A small contrastive audio-text model, trained from scratch.
Model: 5.89M parameters, mfcc input, encoder arch transformer, encoder norm layernorm, encoder activation gelu, encoder moe top_k, encoder num experts 8, encoder layers 8, encoder width 128, text encoder width 192, text encoder layers 6, text encoder activation gelu, text encoder moe top_k.
Training: soap at rate 0.003, 8100 steps, batches of 256.
Rows from block 3 of the text encoder of a small contrastive audio-text model, named by matrix and row number. Rows with one number within an expert belong to one neuron, the router's apart. Each number is 50 + 10 x the weight over its row's rms, rounded and kept within 0 to 99. All counts start at 0.
Before each expert's rows are labels from the 100 texts, of 14848, where the router gives the expert most weight on average: "tokens" is the input token at the peak. Only what is clearly more common there than usual is listed. The data: simulated sounds of rotating machines with and without faults. In brackets: how many of the 100, against the usual share in percent.
# router: router (text_encoder.blocks.3.mlp.router.weight, 8x192, trained with AdamW), inputs 0-95
# up: expert up (text_encoder.blocks.3.mlp.up, 8x96x192), inputs 0-95
# down: expert down (text_encoder.blocks.3.mlp.down, 8x192x96, transposed), outputs 0-95

# expert 2
tokens: "muffled" (100 vs 0.8)
router.2:56 68 28 51 58 52 66 44 43 50 49 52 55 65 50 50 55 47 41 51 62 56 31 53 48 67 68 41 68 58 49 54 63 51 56 47 55 60 46 63 45 35 53 60 49 39 53 38 46 30 43 46 43 70 52 38 50 39 46 54 64 35 67 51 53 58 63 57 36 55 32 57 57 44 69 38 55 54 43 58 48 61 29 62 59 50 38 45 48 47 45 29 62 39 38 62
up.0:52 43 42 52 47 65 54 60 48 42 46 35 53 69 32 53 49 50 59 46 46 34 52 56 50 51 51 51 39 47 69 43 43 44 48 39 50 32 67 30 63 45 60 46 68 36 22 32 49 56 39 46 64 53 43 72 46 53 51 47 31 70 38 57 49 58 46 41 53 55 44 35 43 43 45 55 53 43 53 43 46 32 57 69 38 53 46 38 55 67 56 61 38 56 50 62
down.0:52 58 39 57 36 56 58 61 56 56 54 51 49 67 37 49 64 48 57 49 46 37 41 54 50 72 43 27 45 52 67 55 60 55 33 39 69 39 59 28 37 48 78 53 60 34 35 18 36 45 63 49 48 46 45 62 52 49 55 35 42 53 56 62 55 63 41 24 42 44 58 44 40 46 48 51 63 39 59 45 43 39 58 62 34 59 52 27 53 65 44 52 44 54 37 64
up.1:46 41 48 63 42 59 36 53 31 35 36 58 58 51 53 53 42 52 64 50 47 55 62 55 56 43 42 63 40 38 60 44 35 41 53 46 59 37 63 49 63 51 57 40 57 50 58 46 62 63 35 54 67 44 42 57 63 63 43 61 56 60 43 41 31 45 41 55 63 45 50 43 52 62 31 48 39 34 47 36 43 32 64 38 36 28 51 54 58 44 47 47 42 59 62 44
down.1:44 57 44 52 57 41 54 50 35 53 38 66 44 56 57 37 59 56 50 46 42 53 32 51 42 69 46 48 50 37 72 54 52 69 45 45 66 47 38 49 46 58 57 32 51 50 51 35 44 58 45 63 66 44 42 42 65 44 65 47 61 54 60 59 47 47 43 54 51 60 60 60 36 67 51 62 50 52 47 37 42 35 57 56 31 63 36 39 61 37 54 51 40 38 53 23
up.2:44 48 43 57 52 48 37 38 39 52 48 52 53 48 48 56 38 52 56 53 49 56 57 66 49 51 48 56 45 40 58 26 33 35 54 47 47 35 52 53 51 53 40 32 59 49 52 44 64 49 41 64 72 53 61 56 58 50 44 64 55 55 40 35 30 45 54 55 62 47 44 45 48 51 28 49 41 36 46 29 42 44 61 48 45 34 56 63 52 41 46 40 46 52 68 53
down.2:59 52 37 59 59 37 50 46 54 58 37 73 45 57 58 44 52 53 52 48 62 49 42 71 45 52 40 57 32 28 68 37 43 46 52 60 46 37 51 54 51 44 62 34 64 49 41 39 53 63 49 59 61 34 46 58 61 50 56 47 57 55 51 43 42 37 40 43 44 36 58 46 34 41 37 48 49 37 50 34 31 56 67 62 41 38 48 43 53 46 50 34 69 42 52 56
up.3:50 40 33 68 37 57 58 45 39 44 54 57 56 41 55 57 43 47 54 44 50 32 56 40 45 44 35 63 55 38 58 56 45 39 50 57 54 46 75 54 48 64 41 36 62 51 48 39 47 52 48 44 58 48 46 51 67 52 46 64 56 53 50 53 26 51 59 62 52 51 63 65 54 63 37 55 36 46 50 33 31 44 57 36 43 54 57 48 57 40 63 33 29 59 63 56
down.3:59 39 42 47 55 44 40 53 58 57 19 51 40 44 48 35 30 51 53 53 44 66 35 49 52 60 56 43 42 43 71 53 55 55 50 65 61 41 37 55 58 35 53 51 58 49 42 65 63 52 46 67 54 39 45 44 58 26 47 55 48 59 63 44 58 56 47 49 46 33 41 50 57 55 56 52 60 60 46 57 44 53 55 44 41 62 35 55 47 36 54 54 48 33 44 41
up.4:40 35 58 47 47 59 31 49 44 31 37 51 53 36 38 49 35 61 64 51 50 58 64 48 49 35 40 52 43 51 61 42 41 28 48 55 55 32 59 30 68 56 62 46 58 48 54 57 62 62 42 57 68 45 37 62 56 61 50 55 53 68 34 44 41 40 40 53 71 44 49 36 50 60 35 56 47 42 60 31 48 39 68 46 42 47 53 43 50 52 41 62 46 59 67 39
down.4:35 49 47 51 53 42 52 34 57 43 52 34 41 54 54 51 56 33 43 59 44 36 39 63 46 55 50 42 58 51 58 38 46 52 52 55 50 50 47 47 49 33 43 39 58 46 52 46 39 37 47 63 74 51 57 54 47 30 58 47 50 62 51 38 53 35 46 51 54 64 61 54 51 59 54 53 51 72 36 43 51 34 58 54 51 72 69 41 41 37 43 68 36 44 58 42
up.5:45 45 51 56 36 46 48 49 39 45 29 42 56 41 47 55 55 50 66 50 52 61 56 49 47 35 45 50 45 42 61 55 30 36 50 50 58 37 64 57 63 62 60 40 57 42 63 43 48 51 45 43 69 42 47 53 60 59 51 57 58 62 26 35 34 39 50 57 59 56 46 46 41 51 36 44 43 50 40 34 59 36 67 47 39 35 63 46 47 36 38 21 47 66 62 42
down.5:61 63 59 41 72 53 43 45 58 53 47 62 63 64 44 42 64 60 59 52 59 36 47 49 49 52 58 52 47 36 44 43 41 54 43 42 49 45 45 52 56 43 49 26 56 56 62 57 43 52 52 55 49 50 37 45 53 57 63 43 54 48 44 37 45 30 63 83 56 45 56 60 47 59 52 38 58 61 49 52 39 46 55 50 53 58 59 25 66 58 62 60 33 45 54 35
up.6:43 42 66 48 40 54 33 53 44 39 37 55 60 33 49 49 46 65 61 60 51 52 60 54 52 41 45 62 34 30 49 35 32 32 39 59 44 44 63 49 58 50 49 40 58 53 63 67 61 61 45 44 64 41 35 75 61 59 50 59 57 55 33 44 37 34 46 52 70 38 50 39 37 58 40 50 42 53 39 33 46 40 69 57 39 41 54 52 44 54 49 42 53 52 64 42
down.6:64 51 27 42 45 40 60 53 49 53 59 54 51 58 48 63 63 45 42 59 40 36 45 63 57 39 52 39 60 52 42 58 47 59 38 44 49 55 45 43 49 56 48 35 53 52 50 38 29 42 62 53 36 46 55 50 48 59 57 44 43 54 45 37 51 54 57 54 49 47 62 56 46 64 51 53 64 58 60 60 50 52 54 77 48 71 62 36 72 56 59 50 25 37 63 41
up.7:41 42 53 57 42 56 39 59 46 36 44 47 69 40 39 63 47 57 65 60 51 53 61 46 47 43 38 53 46 34 56 53 40 33 46 54 54 36 67 37 55 69 58 44 57 49 56 55 57 60 41 58 62 50 35 54 57 63 33 53 53 68 40 43 45 38 42 55 67 58 55 49 51 66 30 59 35 37 52 41 44 29 60 43 43 49 65 49 53 54 38 53 29 59 67 43
down.7:50 47 40 63 50 46 49 24 37 43 52 23 56 35 33 65 48 43 51 50 52 50 55 51 52 52 65 47 49 48 44 32 50 23 60 45 54 50 64 50 57 53 49 54 58 45 50 64 62 45 44 58 57 63 48 50 46 43 42 52 71 71 56 28 42 41 50 60 63 44 35 49 68 47 50 35 45 56 48 49 57 30 51 47 52 56 36 56 42 48 54 53 42 48 36 42

# expert 6
tokens: "<end>" (52 vs 7); "medium" (16 vs 2.5)
router.6:43 73 31 48 48 62 44 44 59 56 61 68 58 51 68 63 61 71 42 32 50 36 51 63 73 40 39 61 41 55 51 67 56 52 50 52 63 48 47 59 47 61 35 49 42 64 47 50 42 41 58 54 41 41 54 64 41 58 42 42 45 28 53 43 59 59 44 39 56 42 58 51 54 75 61 35 54 67 41 63 48 41 56 66 49 55 39 53 61 45 48 53 57 46 68 54
up.0:43 42 50 58 43 49 49 44 55 38 59 51 64 54 48 48 37 50 54 66 45 57 59 59 37 70 63 53 49 47 48 48 59 43 58 74 29 36 54 41 33 65 58 38 44 47 45 47 46 52 55 51 60 46 38 40 53 44 49 72 72 47 55 53 59 43 42 65 53 57 53 42 32 50 33 64 53 42 33 55 58 40 45 62 37 58 41 55 44 62 40 41 47 64 53 50
down.0:44 49 66 41 57 27 48 63 63 58 49 46 55 45 48 35 62 55 56 68 35 67 46 50 50 56 48 41 53 60 40 56 48 57 56 57 51 60 29 56 44 49 47 59 31 55 70 61 47 63 43 45 51 45 54 53 61 39 46 55 46 52 51 45 71 49 41 40 44 62 40 44 46 50 63 56 58 66 24 65 65 60 38 65 45 49 65 57 43 36 58 49 57 46 40 44
up.1:42 37 49 61 28 62 43 44 47 45 53 50 64 49 46 66 51 62 70 60 53 62 63 52 34 62 37 38 60 41 57 51 59 33 76 70 39 34 57 44 56 38 53 55 41 61 48 43 51 41 37 66 65 62 46 48 58 32 50 61 64 46 42 58 57 44 46 60 50 54 29 54 38 65 39 60 48 41 45 47 62 40 28 52 49 47 49 46 38 56 35 50 42 59 54 61
down.1:61 59 57 43 47 43 59 63 51 50 39 58 39 34 60 47 50 64 21 49 60 48 37 51 37 44 68 44 35 47 52 57 51 42 42 57 44 62 45 55 49 49 49 61 58 47 52 53 44 38 58 36 52 28 51 56 49 62 41 49 43 30 40 54 64 45 46 42 64 50 53 59 28 39 49 41 58 59 66 60 63 41 67 54 38 42 48 54 41 52 29 52 62 58 50 53
up.2:43 33 58 55 47 53 57 46 43 37 55 44 63 55 41 69 46 54 63 60 61 57 55 53 40 58 49 55 58 38 46 43 47 36 66 55 44 42 73 39 64 48 64 50 61 43 45 41 43 45 32 48 67 70 36 53 52 35 45 58 59 65 47 43 48 32 42 64 45 50 40 51 49 75 40 56 36 45 38 45 56 38 47 50 65 40 55 60 42 57 49 55 35 58 52 56
down.2:70 42 38 53 39 60 67 55 53 48 40 53 39 62 54 67 41 45 54 41 69 34 35 26 42 40 42 54 63 42 57 58 43 43 45 44 41 43 47 59 66 56 49 32 60 61 36 56 44 50 53 56 48 61 42 58 45 19 44 36 49 49 57 55 46 39 67 49 51 52 56 60 39 62 51 44 44 54 51 55 45 67 65 38 67 62 58 43 41 44 45 58 59 58 51 69
up.3:45 36 63 58 43 39 48 41 43 31 43 58 54 57 44 55 44 52 63 65 56 56 57 56 39 54 47 53 54 33 42 43 48 40 56 56 43 31 55 50 56 48 63 51 54 49 48 64 58 57 40 49 64 58 38 48 59 39 57 58 55 67 50 46 42 35 48 69 53 70 45 45 42 69 43 59 31 40 36 31 48 44 51 47 65 37 57 48 41 50 50 39 46 56 53 54
down.3:57 48 64 50 70 44 49 27 81 55 51 81 40 62 52 63 51 63 36 48 52 44 46 60 51 43 40 48 43 43 40 45 47 58 60 49 52 71 42 43 55 66 56 41 45 46 48 51 59 73 43 52 46 53 65 53 63 50 60 48 29 57 52 39 57 51 53 43 43 49 60 61 44 70 62 50 49 59 52 55 43 60 50 50 53 44 65 61 62 64 81 72 42 27 39 46
up.4:44 49 43 61 55 60 40 45 32 48 58 45 65 41 50 57 43 48 69 49 51 62 61 44 48 69 46 51 50 37 48 38 41 47 71 49 41 40 58 38 51 57 52 48 59 48 52 55 63 45 33 68 68 64 30 49 55 40 48 72 59 67 52 49 43 45 42 71 63 49 37 55 48 53 42 34 47 37 47 40 43 41 33 45 48 47 45 48 45 64 44 56 45 41 57 42
down.4:57 51 41 46 50 56 70 68 35 58 59 59 55 60 62 55 39 58 44 50 55 37 45 58 39 55 45 49 58 50 58 71 54 55 44 48 48 41 47 39 50 44 38 53 73 62 54 41 38 27 57 36 48 56 68 53 51 53 34 57 49 33 55 49 58 57 45 51 33 67 57 66 49 46 67 64 49 51 68 55 51 49 45 67 49 46 38 41 55 55 44 40 64 59 42 64
up.5:55 40 65 64 34 58 51 55 39 36 59 55 69 57 38 61 45 71 73 55 62 52 63 44 46 51 31 34 56 35 57 52 50 40 55 48 51 49 66 31 62 56 60 51 55 55 53 53 53 46 44 44 58 73 48 62 59 44 42 56 59 64 45 65 43 32 56 57 52 53 35 43 40 74 48 58 31 47 49 35 61 45 43 52 56 34 53 50 38 64 43 46 52 51 51 59
down.5:49 45 34 56 56 44 48 49 44 50 35 52 39 39 47 43 41 56 41 47 37 53 63 57 61 58 63 52 41 54 55 43 42 46 42 61 45 66 57 59 43 47 50 36 53 36 56 56 66 62 34 54 50 32 43 62 34 55 66 45 46 60 45 56 45 64 53 39 54 28 44 36 54 40 36 43 68 36 34 49 39 65 52 64 46 54 50 63 48 43 55 32 53 53 63 50
up.6:51 43 63 61 38 57 43 47 46 36 51 44 65 44 32 55 34 48 70 53 67 61 59 51 47 65 50 52 50 40 49 42 48 28 60 54 54 41 65 41 61 49 58 54 47 51 48 54 60 58 34 52 65 69 38 60 60 42 43 65 59 68 46 52 42 35 49 67 54 46 42 43 49 63 38 55 49 40 40 43 48 38 43 37 56 42 63 52 46 61 41 55 36 60 62 52
down.6:61 58 46 46 54 53 53 48 39 51 46 50 46 29 76 67 49 58 49 48 55 56 47 55 46 56 47 55 60 60 50 62 51 24 61 50 47 66 43 64 49 47 34 48 51 71 66 61 47 45 35 50 74 39 69 64 46 37 26 58 49 52 51 49 37 42 56 55 67 43 43 56 53 47 70 44 60 57 41 55 55 56 38 51 47 51 41 62 48 36 41 53 43 50 67 52
up.7:43 41 60 57 42 52 46 36 42 37 57 58 55 35 39 53 36 54 63 55 59 62 61 65 50 56 61 37 54 50 54 42 49 37 59 60 50 52 54 37 62 52 53 49 53 38 47 63 65 46 31 53 72 61 47 58 56 40 37 56 53 71 40 44 43 33 43 64 55 60 37 42 53 70 42 58 37 42 40 34 44 40 42 45 65 39 66 56 40 51 41 55 38 48 44 54
down.7:36 48 63 51 54 53 54 43 48 42 39 60 44 50 64 54 57 36 52 38 34 47 48 57 42 58 48 58 53 55 44 47 62 51 61 39 60 63 47 56 31 62 59 42 47 61 64 60 42 61 42 45 46 50 68 40 48 39 39 42 55 49 57 49 61 48 35 60 55 63 61 69 64 72 71 55 55 57 27 56 53 38 43 51 53 58 55 57 45 29 61 56 38 42 48 37

# expert 7
tokens: "with" (100 vs 2.1)
router.7:44 57 53 43 51 61 43 60 69 55 55 61 61 57 48 46 51 54 39 31 65 40 55 59 57 45 43 66 34 57 71 70 53 38 42 39 56 50 68 57 32 53 47 42 45 66 44 57 50 53 47 32 42 48 51 59 45 50 56 55 35 50 43 53 46 54 46 39 53 31 70 44 53 68 69 47 55 65 41 55 49 45 55 55 45 44 54 40 53 65 41 38 65 61 44 46
up.0:46 38 57 53 45 65 43 48 37 39 44 50 69 41 49 52 55 56 65 65 50 48 48 44 32 48 56 38 59 42 60 35 47 29 66 58 55 51 47 34 60 49 65 60 54 40 46 42 55 47 41 60 60 56 44 58 64 41 37 43 58 58 40 32 45 36 44 56 69 56 34 50 51 55 42 44 43 40 48 34 57 33 55 52 54 37 39 46 37 49 32 63 45 52 64 61
down.0:41 38 49 46 43 58 42 50 61 49 41 45 54 53 37 38 51 45 42 53 25 60 57 50 54 39 58 44 50 47 51 37 41 25 55 53 51 48 41 53 42 60 53 44 46 39 56 46 57 68 58 38 54 32 38 51 63 61 50 54 49 40 39 44 40 52 46 36 62 57 49 48 53 29 30 41 56 47 49 45 53 49 69 62 31 42 56 51 50 48 58 48 61 55 74 51
up.1:32 52 37 70 51 58 37 42 31 34 58 55 68 40 46 73 52 56 70 59 40 54 56 58 49 61 56 43 53 38 52 36 46 48 56 59 52 45 61 43 50 62 69 51 59 42 54 41 69 52 33 58 68 60 47 54 68 58 44 51 60 52 52 55 41 45 42 55 56 53 42 51 54 52 39 37 37 23 58 31 53 39 45 41 48 37 31 61 53 61 47 48 37 40 64 42
down.1:46 46 30 72 54 29 71 37 63 48 55 54 34 42 46 59 42 24 31 39 46 44 40 51 49 54 51 55 60 54 51 50 45 51 55 54 42 50 49 64 48 36 42 42 57 56 44 48 50 59 33 42 62 62 47 58 47 39 53 43 50 54 49 41 42 44 62 46 36 60 63 54 63 50 63 66 45 53 42 65 59 58 53 50 60 46 75 58 48 25 48 37 49 66 53 53
up.2:36 37 45 64 39 51 41 45 32 40 50 55 64 45 49 70 48 56 64 69 49 58 47 51 50 45 50 36 60 37 44 29 46 45 59 56 52 53 57 45 64 51 61 50 61 46 47 53 65 43 40 70 63 58 49 45 62 37 52 55 58 56 51 39 41 42 58 59 66 53 51 55 48 48 22 44 32 34 56 37 55 35 50 45 61 64 44 62 49 60 40 58 35 37 60 42
down.2:45 29 39 47 45 29 40 56 65 41 57 68 56 45 61 72 42 59 68 72 31 57 59 62 50 53 48 44 50 57 29 64 50 60 46 59 44 56 52 51 54 45 67 67 41 48 39 46 50 47 50 50 31 46 56 45 56 52 58 63 34 36 57 33 47 72 48 50 46 49 60 63 56 53 47 56 42 43 45 49 58 35 31 64 64 53 26 66 60 54 50 40 44 37 45 48
up.3:36 33 51 71 36 48 42 53 39 33 47 49 50 41 46 63 38 32 55 62 43 55 47 58 47 47 54 38 56 46 44 41 45 54 60 59 46 48 49 47 52 54 74 65 64 38 59 38 61 44 32 67 64 54 50 45 58 42 48 49 56 47 39 46 48 48 45 49 52 57 57 48 53 45 31 43 43 31 58 40 47 28 59 47 57 45 48 56 33 43 37 44 35 47 55 50
down.3:42 53 49 46 56 48 51 61 51 37 42 60 51 52 64 53 44 45 44 53 50 31 41 52 48 48 67 38 65 60 55 61 60 72 53 55 50 52 36 45 32 52 45 32 51 60 60 55 38 47 48 48 44 42 35 52 37 53 50 42 53 45 49 49 48 47 54 66 57 43 72 46 47 47 62 43 67 46 51 49 40 42 53 48 50 68 64 37 61 43 43 52 29 56 67 41
up.4:39 50 46 55 49 39 44 51 34 36 45 54 56 35 52 58 58 56 60 66 42 72 49 49 50 53 57 33 61 36 38 44 42 40 48 49 48 57 50 53 63 53 62 50 59 45 69 52 50 50 33 63 61 52 56 51 69 54 48 53 56 51 46 43 44 49 44 58 75 62 35 54 43 45 37 47 36 38 42 40 59 36 48 49 50 48 50 61 44 43 45 45 31 46 62 36
down.4:40 50 42 54 72 44 40 78 51 56 56 45 67 55 57 49 47 53 60 43 36 46 57 51 59 46 35 55 54 63 57 54 53 61 56 50 54 53 53 46 37 40 38 36 38 53 51 46 48 65 52 43 44 53 52 49 48 54 53 61 55 28 56 52 30 57 62 57 43 47 55 37 49 36 49 52 50 47 41 43 44 52 42 60 45 44 48 50 64 34 67 31 60 58 64 49
up.5:26 42 51 55 47 44 34 49 31 44 40 52 70 37 49 57 57 55 63 63 35 66 44 48 49 46 52 23 60 45 56 40 47 40 50 74 58 54 49 45 49 56 66 69 59 47 69 39 62 49 47 49 67 46 54 54 63 47 49 54 59 49 56 52 48 40 44 53 64 54 43 51 47 49 32 42 44 35 60 39 64 35 58 53 47 55 42 64 50 57 45 44 35 31 51 30
down.5:65 47 53 45 54 41 51 50 50 44 47 37 54 55 34 41 40 60 45 54 74 58 46 56 50 32 42 51 56 49 49 50 54 51 62 47 43 39 34 54 54 48 47 43 41 65 47 55 51 67 44 53 45 45 37 50 39 58 53 62 50 60 59 30 46 44 58 53 54 53 63 45 25 48 39 57 57 50 61 65 52 65 52 63 53 47 59 53 71 57 55 40 56 58 53 32
up.6:44 30 49 60 55 42 42 40 37 35 37 61 51 40 53 61 50 52 61 70 47 62 56 51 42 41 63 34 61 36 46 50 31 40 53 65 58 46 61 56 62 48 68 48 58 41 53 39 56 56 31 63 67 61 48 49 57 51 53 44 53 67 40 44 44 41 53 48 69 56 36 47 48 62 38 42 42 42 39 37 57 42 47 62 57 41 43 60 49 47 46 35 25 45 61 48
down.6:59 54 51 54 64 52 40 63 72 56 51 44 65 66 44 51 46 45 56 48 59 32 47 33 60 53 61 44 46 51 53 63 53 67 49 33 60 51 39 43 44 65 39 36 50 53 50 57 53 56 52 46 45 52 32 51 48 50 31 55 61 39 53 60 40 42 57 63 53 41 54 42 43 38 39 37 66 46 39 45 44 50 50 40 47 51 58 41 61 50 62 42 53 64 35 59
up.7:31 43 48 63 51 43 42 50 33 29 54 43 62 27 55 69 51 45 59 64 35 59 65 52 54 65 53 36 48 36 47 41 50 56 51 58 53 55 65 35 53 49 57 55 62 47 65 50 68 42 43 60 68 54 60 51 67 55 54 54 63 50 52 47 42 45 40 52 64 47 40 53 51 54 37 42 41 44 48 47 63 36 45 36 39 48 40 68 44 56 46 56 28 32 59 36
down.7:55 52 53 69 52 41 71 56 33 64 59 35 31 37 41 55 50 47 42 56 44 59 61 54 49 58 40 45 57 46 42 40 46 51 55 54 51 60 47 44 57 22 45 59 45 47 51 43 58 59 34 64 46 43 37 51 37 60 74 49 47 51 45 41 62 48 56 40 42 62 48 49 53 47 44 63 40 47 59 46 50 48 36 59 53 55 40 50 46 43 42 53 43 55 44 49

# expert 4
tokens: "<end>" (63 vs 7); "medium" (14 vs 2.5); "speed" (7 vs 3.5)
router.4:45 70 37 49 51 61 44 45 62 55 55 66 63 59 65 60 58 75 45 34 43 49 50 64 69 42 42 68 46 54 51 68 58 49 53 63 66 59 48 59 42 61 39 49 43 61 41 52 48 45 57 50 49 40 58 49 44 61 41 44 36 31 62 53 44 61 52 38 49 40 53 58 57 70 57 38 49 60 41 61 58 44 48 70 51 60 40 55 62 44 47 65 59 39 64 46
up.0:48 48 47 55 40 53 43 33 45 37 64 41 64 47 43 54 34 43 59 45 52 41 57 54 39 43 58 44 43 30 61 36 40 40 55 45 47 45 64 33 59 57 37 33 64 52 42 54 51 34 55 44 62 69 40 57 58 46 62 59 62 74 50 38 34 26 52 76 60 56 45 42 43 46 37 43 47 52 66 29 51 39 65 55 48 39 63 47 47 54 48 53 51 48 60 49
down.0:51 44 47 44 59 63 36 41 68 57 45 51 43 69 61 45 50 55 42 37 49 34 48 52 58 40 45 56 32 43 65 40 42 46 61 43 65 50 57 46 53 71 48 28 70 49 39 49 59 53 59 54 59 50 64 50 53 44 51 56 53 45 55 54 30 46 46 48 51 39 47 49 48 59 42 32 45 60 52 40 33 56 64 39 38 49 40 56 57 52 81 60 66 29 58 52
up.1:54 25 58 71 54 46 46 50 39 40 46 49 60 39 34 68 29 58 68 63 65 55 52 54 46 57 39 43 42 37 53 45 40 43 53 55 56 44 55 34 71 58 55 58 52 57 49 50 67 54 36 63 63 67 38 58 68 43 50 55 63 47 38 60 46 37 54 62 50 58 46 52 38 51 36 65 42 39 52 37 49 38 48 37 51 46 61 51 46 60 46 46 35 54 48 53
down.1:38 69 55 39 38 61 49 33 35 54 54 43 38 33 49 41 50 43 40 31 59 58 59 45 54 64 61 56 37 64 49 41 60 35 49 36 52 62 65 59 31 49 48 43 57 48 55 64 54 42 44 39 53 32 50 47 33 58 41 57 66 56 62 49 56 55 34 39 72 40 50 47 60 47 43 38 66 37 52 52 56 60 39 57 46 56 68 58 53 56 42 46 57 45 67 49
up.2:43 25 46 66 54 37 46 56 48 41 55 53 63 40 36 56 37 49 67 64 38 59 66 55 62 49 48 40 57 51 39 52 43 49 53 48 45 46 55 44 48 45 57 60 48 33 65 47 60 62 32 42 57 51 42 50 56 45 42 54 50 50 39 53 46 45 49 51 33 46 51 28 71 40 42 62 51 38 24 47 55 41 46 62 62 24 59 60 38 44 54 28 37 62 49 56
down.2:50 49 56 50 26 62 66 57 40 44 55 60 45 54 58 59 52 55 51 33 53 55 48 43 40 50 40 56 67 58 53 61 59 31 55 49 53 69 54 54 28 79 60 58 49 64 45 40 40 61 52 21 39 57 58 48 45 49 27 53 52 45 62 60 46 44 47 43 53 72 48 60 50 58 62 49 50 29 49 49 59 52 46 65 48 41 50 61 58 48 58 43 49 56 64 53
up.3:62 53 44 61 46 51 51 56 23 45 41 35 47 52 38 37 57 57 56 69 55 68 41 42 75 46 43 37 65 63 49 41 58 47 62 49 65 53 47 39 50 57 57 66 49 43 57 60 60 53 40 74 57 60 38 45 55 43 51 47 45 50 60 57 47 50 63 46 53 26 39 47 56 50 44 55 43 42 66 51 71 48 48 47 56 57 34 53 51 60 48 46 63 58 41 55
down.3:48 49 52 58 32 48 63 57 49 50 53 35 31 55 44 57 42 40 42 41 29 46 46 56 33 55 28 53 57 41 66 59 59 51 50 42 44 38 51 41 41 54 44 37 72 68 54 46 32 54 62 49 57 61 60 48 42 30 60 60 48 53 65 54 51 48 48 41 39 63 51 52 47 60 69 60 61 68 58 54 51 52 62 53 36 65 64 41 35 37 54 65 48 52 48 52
up.4:38 48 52 72 44 43 45 50 25 38 61 59 58 50 40 54 55 51 62 60 56 60 52 38 50 54 42 50 69 49 48 45 50 46 58 47 44 60 60 38 61 34 59 61 48 51 64 42 58 57 30 53 65 58 35 50 67 52 44 48 61 61 40 55 47 42 53 68 42 53 51 41 61 59 44 62 42 30 62 42 57 39 38 42 54 43 48 52 40 51 46 40 40 66 42 57
down.4:39 42 57 68 36 42 51 43 54 47 45 63 48 44 71 56 40 67 68 61 30 58 54 64 44 59 34 38 50 40 57 57 61 43 44 82 59 52 54 35 42 53 62 51 43 53 51 33 43 45 57 54 49 40 62 47 61 57 53 52 58 34 46 64 34 46 42 46 45 50 53 45 46 54 43 61 50 41 59 30 47 48 55 65 36 48 52 47 47 38 41 24 52 51 66 60
up.5:55 39 41 54 44 38 47 44 39 34 45 47 69 45 41 64 30 45 64 59 55 48 57 44 29 64 55 49 50 38 51 50 52 38 62 53 42 56 56 53 47 60 60 53 59 57 48 61 63 49 39 44 61 63 46 54 63 41 40 63 72 73 54 46 38 35 45 65 59 53 35 52 36 59 43 49 46 39 54 50 65 46 49 51 50 33 51 68 43 53 41 34 45 61 51 62
down.5:56 55 47 52 50 62 60 65 47 50 40 47 45 44 43 33 55 63 45 36 37 45 46 67 50 53 57 45 51 38 50 71 40 85 42 52 51 59 42 51 52 48 53 41 63 52 68 53 53 60 52 39 40 43 56 60 56 56 77 36 49 21 44 42 53 56 56 47 46 49 54 50 60 42 66 44 60 59 52 60 42 44 63 38 45 53 41 38 49 33 46 43 53 39 68 40
up.6:52 35 39 51 48 52 58 52 44 64 34 32 58 30 46 41 30 63 64 58 58 55 61 34 58 47 44 25 62 48 63 65 55 45 59 62 74 43 53 42 54 52 40 68 54 52 46 59 64 39 40 51 38 57 42 45 46 44 57 42 39 70 53 60 47 56 61 51 48 23 46 53 43 56 57 55 48 51 53 63 43 56 37 48 48 65 41 59 52 53 48 57 42 51 56 53
down.6:44 39 52 72 44 40 58 52 51 53 44 53 41 47 62 55 40 53 64 56 47 55 52 49 52 57 23 54 69 57 62 60 59 42 64 73 55 44 36 45 50 42 46 53 34 69 53 49 44 64 45 52 52 63 53 54 61 25 47 47 46 45 53 65 42 49 58 48 32 60 48 45 45 56 62 76 45 52 46 34 43 59 41 45 52 55 52 53 37 28 50 46 56 63 56 67
up.7:41 48 50 57 43 51 45 55 36 30 56 46 64 26 42 44 40 60 69 60 55 72 58 59 42 68 29 44 59 44 50 33 58 36 53 55 55 48 55 33 57 55 63 51 48 45 48 46 53 52 37 41 66 62 45 55 69 43 45 57 56 69 53 44 44 45 34 57 57 55 49 55 49 66 47 66 42 39 44 44 57 41 41 36 50 38 56 56 44 53 45 52 34 49 53 45
down.7:49 45 51 49 37 64 62 44 47 39 52 60 44 55 36 33 41 45 38 40 46 33 53 49 41 54 63 53 47 52 49 44 55 57 31 40 44 62 72 50 43 51 53 39 57 38 34 51 51 33 59 50 26 56 48 54 40 51 71 32 45 50 48 53 61 61 47 48 39 36 54 52 66 48 53 44 60 40 52 59 40 50 62 48 61 66 52 36 43 69 51 41 57 56 50 46